Weights of a small audio captioner: encoder norm batchnorm, batches of 128.
Rows from block 2 of the audio encoder, named by matrix and row number. Each number is 50 + 10 x the weight over its row's rms, rounded and kept within 0 to 99. All counts start at 0. After the name is the row's rms in percent of the matrix's.
# convs0: first depthwise width-25 conv, stride 2 (encoder.blocks.2.convs.0.weight, 128x1x25, trained with AdamW), a 25 kernel
convs0.0 052:62 69 50 46 56 49 35 38 41 43 38 33 45 56 40 40 32 39 46 48 44 61 47 57 46
convs0.1 120:45 25 44 50 63 78 66 65 55 55 56 56 49 52 56 57 57 48 51 51 47 40 51 52 48
convs0.2 068:36 49 54 46 52 40 46 52 55 45 58 38 59 50 56 50 55 51 59 49 55 59 69 65 81
convs0.3 075:33 32 37 31 42 36 55 43 54 55 58 58 56 62 66 53 62 56 46 36 48 47 47 44 53
convs0.4 088:64 57 71 67 58 58 53 59 41 51 60 63 63 61 55 59 64 62 62 53 52 45 55 53 52
convs0.5 081:65 71 67 62 72 53 56 47 50 45 49 50 45 43 44 38 38 36 48 46 46 47 45 48 37
convs0.6 075:65 61 61 50 55 45 37 33 37 33 40 38 57 51 65 45 56 40 51 41 46 58 47 54 36
convs0.7 090:67 66 62 67 67 57 52 49 45 57 49 51 51 53 49 48 54 65 66 67 64 54 43 44 50
convs0.8 132:52 45 41 50 46 56 44 48 47 44 35 42 66 77 58 53 34 41 40 44 39 38 41 45 43
convs0.9 057:41 51 49 57 58 70 63 62 51 66 41 57 52 59 47 61 47 46 36 39 35 39 39 37 51
convs0.10 120:43 54 40 58 58 57 60 57 53 51 62 57 56 63 63 51 70 54 66 50 63 49 65 55 68
convs0.11 087:56 54 47 43 48 47 44 36 42 52 57 67 61 73 66 65 52 52 46 37 39 38 40 43 45
convs0.12 124:40 41 42 45 51 44 48 52 55 59 59 68 53 41 53 64 66 58 64 71 62 54 52 61 62
convs0.13 102:59 65 53 57 58 58 57 61 64 62 61 54 59 50 46 49 35 46 34 43 34 44 36 37 42
convs0.14 162:56 60 53 58 46 56 53 59 57 55 55 58 58 60 67 60 69 62 66 64 61 62 52 65 51
convs0.15 120:53 46 51 46 45 49 45 49 44 46 47 46 40 35 36 43 50 57 66 67 68 69 62 65 62
convs0.16 142:52 56 52 53 52 44 46 55 63 71 60 49 39 29 36 45 67 62 59 68 49 55 53 50 48
convs0.17 089:60 57 53 55 55 53 50 55 48 52 47 52 44 50 46 49 43 45 42 40 38 34 33 33 19
convs0.18 108:60 48 48 44 33 46 60 55 61 49 48 40 41 62 69 71 68 62 52 43 47 46 56 58 57
convs0.19 156:52 52 54 53 54 51 46 42 46 50 68 69 67 50 39 26 34 45 51 62 51 59 42 44 43
convs0.20 076:68 60 58 63 50 70 49 55 54 61 60 59 55 56 53 49 43 40 50 41 57 40 48 30 34
convs0.21 112:54 59 55 65 60 66 52 53 45 44 36 40 40 55 55 57 52 55 39 36 31 35 37 45 40
convs0.22 096:43 46 41 38 35 36 42 40 45 45 49 49 46 49 47 58 62 70 67 66 64 58 57 58 56
convs0.23 086:44 45 32 40 34 39 37 47 55 54 55 57 64 61 67 67 62 55 52 59 55 55 58 58 51
convs0.24 083:47 33 52 29 37 33 50 40 45 41 47 51 62 51 54 61 73 59 58 48 53 49 51 60 53
convs0.25 113:41 47 45 45 42 44 40 42 40 32 39 50 56 70 65 66 59 49 40 40 38 36 45 50 50
convs0.26 124:60 56 45 40 48 33 46 38 52 45 38 27 41 38 39 30 48 57 59 52 48 53 50 52 63
convs0.27 063:59 53 49 55 55 37 40 33 39 43 43 51 41 29 26 34 43 46 53 51 54 52 56 47 40
convs0.28 071:58 60 59 58 54 60 66 59 63 64 58 53 47 39 51 38 44 40 47 46 58 58 65 67 65
convs0.29 076:59 69 59 69 52 58 62 56 56 52 49 44 52 55 50 63 63 54 59 37 57 32 50 34 46
convs0.30 061:45 46 38 49 51 52 53 62 60 69 69 73 68 59 62 54 57 57 52 52 48 53 58 58 47
convs0.31 111:57 54 52 48 45 45 36 44 46 47 45 44 42 45 42 47 48 58 64 59 63 69 71 67 68
convs0.32 073:40 50 56 52 47 48 51 51 52 51 49 54 44 43 38 33 34 38 38 41 35 31 36 41 33
convs0.33 077:37 33 36 35 39 47 42 56 44 53 44 46 46 51 56 68 60 68 58 56 60 60 54 65 53
convs0.34 070:58 70 52 72 62 67 57 71 56 55 58 54 49 40 51 37 47 43 50 54 51 54 53 59 53
convs0.35 059:68 67 59 52 43 37 51 46 58 59 43 26 42 60 46 41 43 51 44 43 40 39 50 50 64
convs0.36 092:55 47 53 30 45 35 52 52 50 47 46 33 29 36 42 52 52 41 38 31 42 40 55 49 51
convs0.37 119:56 56 55 51 54 58 59 61 65 70 68 64 61 54 47 44 41 38 44 45 49 42 38 39 36
convs0.38 072:54 62 54 52 50 48 46 52 64 54 40 36 32 47 45 69 45 76 48 48 34 43 45 47 45
convs0.39 110:30 34 31 34 31 37 35 44 40 53 53 50 53 43 49 59 55 57 55 51 52 54 52 52 56
convs0.40 093:42 36 39 40 41 41 29 32 41 44 48 55 51 46 52 44 47 52 64 58 55 54 63 59 68
convs0.41 130:52 51 52 44 50 51 51 53 64 57 55 42 36 52 58 71 63 59 50 39 42 33 37 31 39
convs0.42 087:38 31 39 30 38 36 39 53 56 49 46 48 45 49 46 55 47 55 50 62 60 63 59 69 53
convs0.43 052:58 63 59 57 63 56 60 45 38 37 40 40 32 44 40 50 49 51 65 60 45 41 43 35 41
convs0.44 075:50 46 55 64 62 48 64 54 55 61 58 58 42 56 41 40 39 38 31 45 35 49 34 58 36
convs0.45 124:44 38 49 55 60 52 49 44 38 35 40 50 55 63 55 55 56 69 73 68 58 54 42 47 57
convs0.46 117:33 35 34 39 41 38 45 49 53 57 57 57 56 50 51 53 51 60 58 65 53 65 61 65 63
convs0.47 123:33 36 34 37 42 41 39 42 44 46 49 55 51 55 53 55 60 59 62 64 61 60 60 63 61
convs0.48 068:60 64 64 67 52 60 41 47 40 40 42 50 42 58 57 68 60 51 51 43 36 42 35 40 44
convs0.49 186:43 48 48 52 54 51 48 42 38 28 34 47 61 69 66 62 51 42 40 33 42 47 49 54 48
convs0.50 106:41 38 42 33 41 39 38 39 41 41 42 42 49 45 57 55 62 60 66 59 64 60 63 50 50
convs0.51 083:60 51 55 50 56 50 54 51 64 60 64 59 59 46 53 46 49 28 39 35 38 40 33 39 37
convs0.52 074:45 48 48 43 44 41 36 33 29 32 43 66 63 51 44 57 54 55 59 55 56 60 59 55 61
convs0.53 120:51 50 44 52 50 41 44 46 54 50 45 54 66 65 75 60 54 37 33 35 36 42 46 55 56
convs0.54 129:53 48 39 42 45 57 55 66 65 65 60 51 37 30 36 34 40 49 56 55 60 58 51 51 52
convs0.55 107:71 65 67 59 64 53 49 49 41 45 38 44 33 41 33 41 50 41 52 47 46 45 45 53 44
convs0.56 081:49 29 43 30 28 43 36 46 45 50 53 60 65 59 57 43 41 48 44 43 51 48 51 38 52
convs0.57 100:63 53 55 52 42 51 56 58 55 47 43 40 52 68 67 73 65 57 47 36 37 38 51 45 54
convs0.58 136:39 52 50 53 52 49 33 65 67 71 70 52 46 46 42 52 54 63 65 61 44 48 46 48 49
convs0.59 075:29 44 47 39 37 40 48 58 62 58 53 57 64 48 41 51 49 35 46 37 46 39 39 30 47
convs0.60 112:48 53 55 52 55 55 53 50 48 49 53 57 59 62 63 53 49 37 35 33 33 31 39 29 42
convs0.61 085:56 61 56 52 62 63 64 58 59 55 44 35 30 33 39 47 52 44 48 43 48 42 39 37 39
convs0.62 098:50 48 50 45 53 63 55 78 59 51 48 43 35 31 39 45 53 59 53 46 59 51 61 61 64
convs0.63 080:60 55 59 63 59 69 61 69 61 60 57 52 50 54 56 54 57 47 54 45 42 37 46 31 36
convs0.64 119:52 51 57 48 51 30 44 46 51 54 36 26 42 41 50 44 57 54 62 62 60 71 54 59 43
convs0.65 108:59 56 56 64 63 62 64 63 62 58 52 47 40 39 37 34 37 37 40 40 46 49 46 47 50
convs0.66 146:61 58 58 48 49 57 53 54 54 58 63 50 46 29 31 31 50 55 56 63 62 56 58 58 66
convs0.67 113:65 70 50 61 58 61 57 55 51 47 64 43 39 36 56 59 58 41 54 46 47 50 37 39 33
convs0.68 083:53 56 61 62 71 69 53 41 44 41 40 41 51 55 54 53 51 48 60 63 70 60 60 57 55
convs0.69 080:32 31 36 42 42 37 42 42 41 43 55 60 65 59 51 52 61 64 55 56 46 58 53 49 38
convs0.70 083:49 59 59 68 53 58 54 63 64 71 66 58 52 45 45 40 41 40 43 44 45 43 46 37 41
convs0.71 117:60 59 64 56 62 57 60 58 61 58 54 54 50 52 47 48 43 43 37 39 37 37 35 36 32
convs0.72 063:50 43 50 40 48 44 55 45 54 51 58 42 53 36 50 58 65 65 70 64 62 69 54 59 63
convs0.73 061:63 59 64 57 55 53 45 52 54 60 53 64 53 62 56 49 53 55 58 38 42 25 37 33 40
convs0.74 073:57 66 50 46 36 41 38 38 43 31 49 62 45 64 55 63 51 56 49 55 62 66 51 47 63
convs0.75 115:55 51 52 42 48 37 36 36 39 36 44 43 49 48 53 51 55 54 60 63 59 61 67 67 70
convs0.76 064:71 60 55 45 42 36 38 30 44 49 39 50 50 57 56 64 58 67 61 57 49 49 60 55 50
convs0.77 073:36 46 56 63 57 62 52 52 57 66 56 41 51 44 66 32 57 41 61 48 52 56 57 67 66
convs0.78 124:60 65 55 37 49 66 54 47 35 33 38 46 51 53 59 63 66 61 49 51 48 49 48 36 65
convs0.79 077:51 55 56 51 51 39 48 37 47 39 44 37 40 31 47 40 51 48 61 58 68 63 64 61 67
convs0.80 088:58 53 55 49 50 51 56 61 58 74 69 66 65 67 60 52 45 48 47 49 43 50 42 41 39
convs0.81 119:61 60 55 54 55 57 58 60 54 61 60 55 50 50 46 44 43 43 39 34 35 33 28 37 44
convs0.82 055:72 58 64 58 54 60 59 68 51 57 61 52 49 38 57 51 61 47 55 32 49 51 56 53 33
convs0.83 161:58 51 49 46 48 55 55 58 55 49 39 30 41 54 69 77 64 62 55 54 46 51 52 59 56
convs0.84 089:62 57 65 62 53 47 37 25 31 39 51 51 55 64 60 55 49 53 57 54 60 55 55 58 50
convs0.85 075:58 48 47 45 42 36 32 26 37 28 33 46 42 56 49 48 53 54 48 56 49 42 52 50 53
convs0.86 070:39 50 52 57 49 65 44 60 54 46 35 36 45 53 52 47 46 36 24 31 40 45 56 52 48
convs0.87 085:46 53 60 60 68 48 44 44 45 39 45 60 62 74 65 53 47 36 39 39 49 47 53 62 54
convs0.88 172:63 63 58 56 57 55 51 50 47 43 41 39 41 33 38 35 35 39 41 37 41 37 43 41 42
convs0.89 121:63 60 67 66 61 60 58 51 50 44 46 41 46 39 50 44 50 44 49 40 44 38 33 33 37
convs0.90 094:58 62 53 51 54 51 52 37 39 30 31 34 43 45 54 63 55 61 57 59 63 55 53 43 37
convs0.91 095:58 45 47 42 46 49 46 53 62 66 64 70 41 24 37 45 55 55 50 50 41 41 42 42 52
convs0.92 084:66 58 62 58 60 66 68 67 62 52 46 42 44 35 50 48 48 51 44 46 48 35 48 37 47
convs0.93 105:45 52 47 45 37 32 32 34 45 51 63 67 58 57 46 52 48 52 59 50 67 51 65 63 55
convs0.94 132:59 64 66 60 49 51 53 54 36 35 52 50 39 38 34 39 44 34 35 39 47 48 43 45 56
convs0.95 064:47 44 45 39 31 39 44 49 43 50 40 44 42 48 56 64 66 63 59 65 58 54 39 36 36
convs0.96 070:50 50 40 46 40 43 35 40 50 48 56 56 69 68 57 61 47 42 40 44 53 66 70 57 56
convs0.97 130:41 38 49 50 58 65 65 65 68 62 63 51 50 45 41 39 38 44 46 55 58 60 62 61 57
convs0.98 093:49 50 45 52 48 43 52 47 42 43 34 35 35 42 41 58 56 57 62 63 64 63 63 66 64
convs0.99 091:39 33 30 34 39 43 50 58 55 56 47 47 44 53 60 68 61 60 59 62 54 55 53 57 61
convs0.100 061:57 52 51 37 44 34 38 32 55 45 60 35 60 54 57 56 51 45 48 44 44 41 54 27 35
convs0.101 109:21 29 35 31 37 40 41 46 37 46 49 49 53 48 53 53 55 51 52 50 49 51 56 52 53
convs0.102 078:62 62 65 59 57 46 50 48 60 58 51 47 34 31 31 32 41 40 58 54 55 45 51 41 54
convs0.103 130:67 69 67 62 59 57 57 52 56 55 53 52 48 47 44 42 45 40 44 42 40 41 35 36 37
convs0.104 095:49 58 47 51 56 47 52 47 54 60 55 62 50 47 35 34 35 43 54 57 60 69 65 65 69
convs0.105 100:57 63 61 69 64 78 63 68 54 59 50 47 55 45 54 44 50 47 43 48 55 45 54 51 50
convs0.106 090:33 32 40 43 52 45 47 43 51 52 60 58 55 54 53 57 50 48 49 59 58 73 64 72 56
convs0.107 112:36 30 41 38 47 44 45 49 46 40 39 46 42 45 47 54 51 59 57 59 59 65 68 62 66
convs0.108 071:70 67 45 46 44 50 50 61 55 64 61 61 52 43 45 45 55 51 50 43 44 55 39 38 25
convs0.109 064:59 58 54 51 50 55 43 51 38 54 35 48 42 47 42 31 35 34 45 38 44 47 38 30 41
convs0.110 078:54 49 31 36 42 39 32 37 40 37 36 37 45 46 57 62 57 55 50 44 49 38 54 51 61
convs0.111 103:40 46 39 44 32 42 37 37 39 37 39 40 42 51 47 57 60 58 59 59 60 57 60 62 62
convs0.112 068:52 43 51 45 47 49 47 45 41 39 31 33 41 58 62 72 59 65 49 47 38 38 44 53 62
convs0.113 063:70 75 63 58 52 56 64 45 51 40 40 35 44 55 47 55 57 48 54 46 45 39 39 40 44
convs0.114 113:58 59 53 51 53 48 45 50 51 65 65 62 50 40 33 30 29 40 46 55 55 63 58 60 53
convs0.115 099:49 43 52 48 60 53 51 46 42 43 44 47 54 69 67 62 50 44 44 36 42 29 36 32 39
convs0.116 167:46 47 49 52 57 52 49 54 49 47 37 36 43 52 34 23 28 39 41 46 40 41 43 43 43
convs0.117 077:46 49 53 54 46 41 41 28 49 43 47 59 66 54 46 33 39 37 50 39 41 43 43 33 36
convs0.118 082:40 35 44 42 45 45 44 40 47 45 60 53 48 37 44 36 37 45 55 55 70 64 61 67 60
convs0.119 136:52 51 62 51 50 49 47 47 45 46 49 39 51 52 38 43 33 34 37 36 49 34 47 28 32
convs0.120 088:39 44 46 45 45 51 49 64 65 74 71 67 60 49 42 36 44 44 52 49 53 48 48 46 47
convs0.121 091:45 46 44 40 40 40 46 46 48 59 65 72 66 68 64 52 41 46 43 43 43 45 53 60 61
convs0.122 127:45 40 42 45 36 43 39 37 34 40 45 59 51 56 54 66 64 68 61 64 52 52 56 57 58
convs0.123 050:55 53 47 35 45 36 37 39 48 57 48 45 43 46 63 67 63 75 59 64 50 54 55 53 49
convs0.124 092:60 66 65 65 49 56 53 61 50 54 50 47 44 33 34 30 36 37 45 46 56 54 48 51 59
convs0.125 087:44 44 40 24 31 40 47 45 45 45 48 65 54 47 47 44 56 51 58 60 60 67 55 50 35
convs0.126 092:44 56 50 53 46 53 52 54 66 75 67 60 51 39 41 25 41 37 52 49 48 51 51 45 47
convs0.127 063:48 57 44 46 45 37 51 39 48 32 37 34 25 38 45 45 51 61 54 61 48 53 59 54 62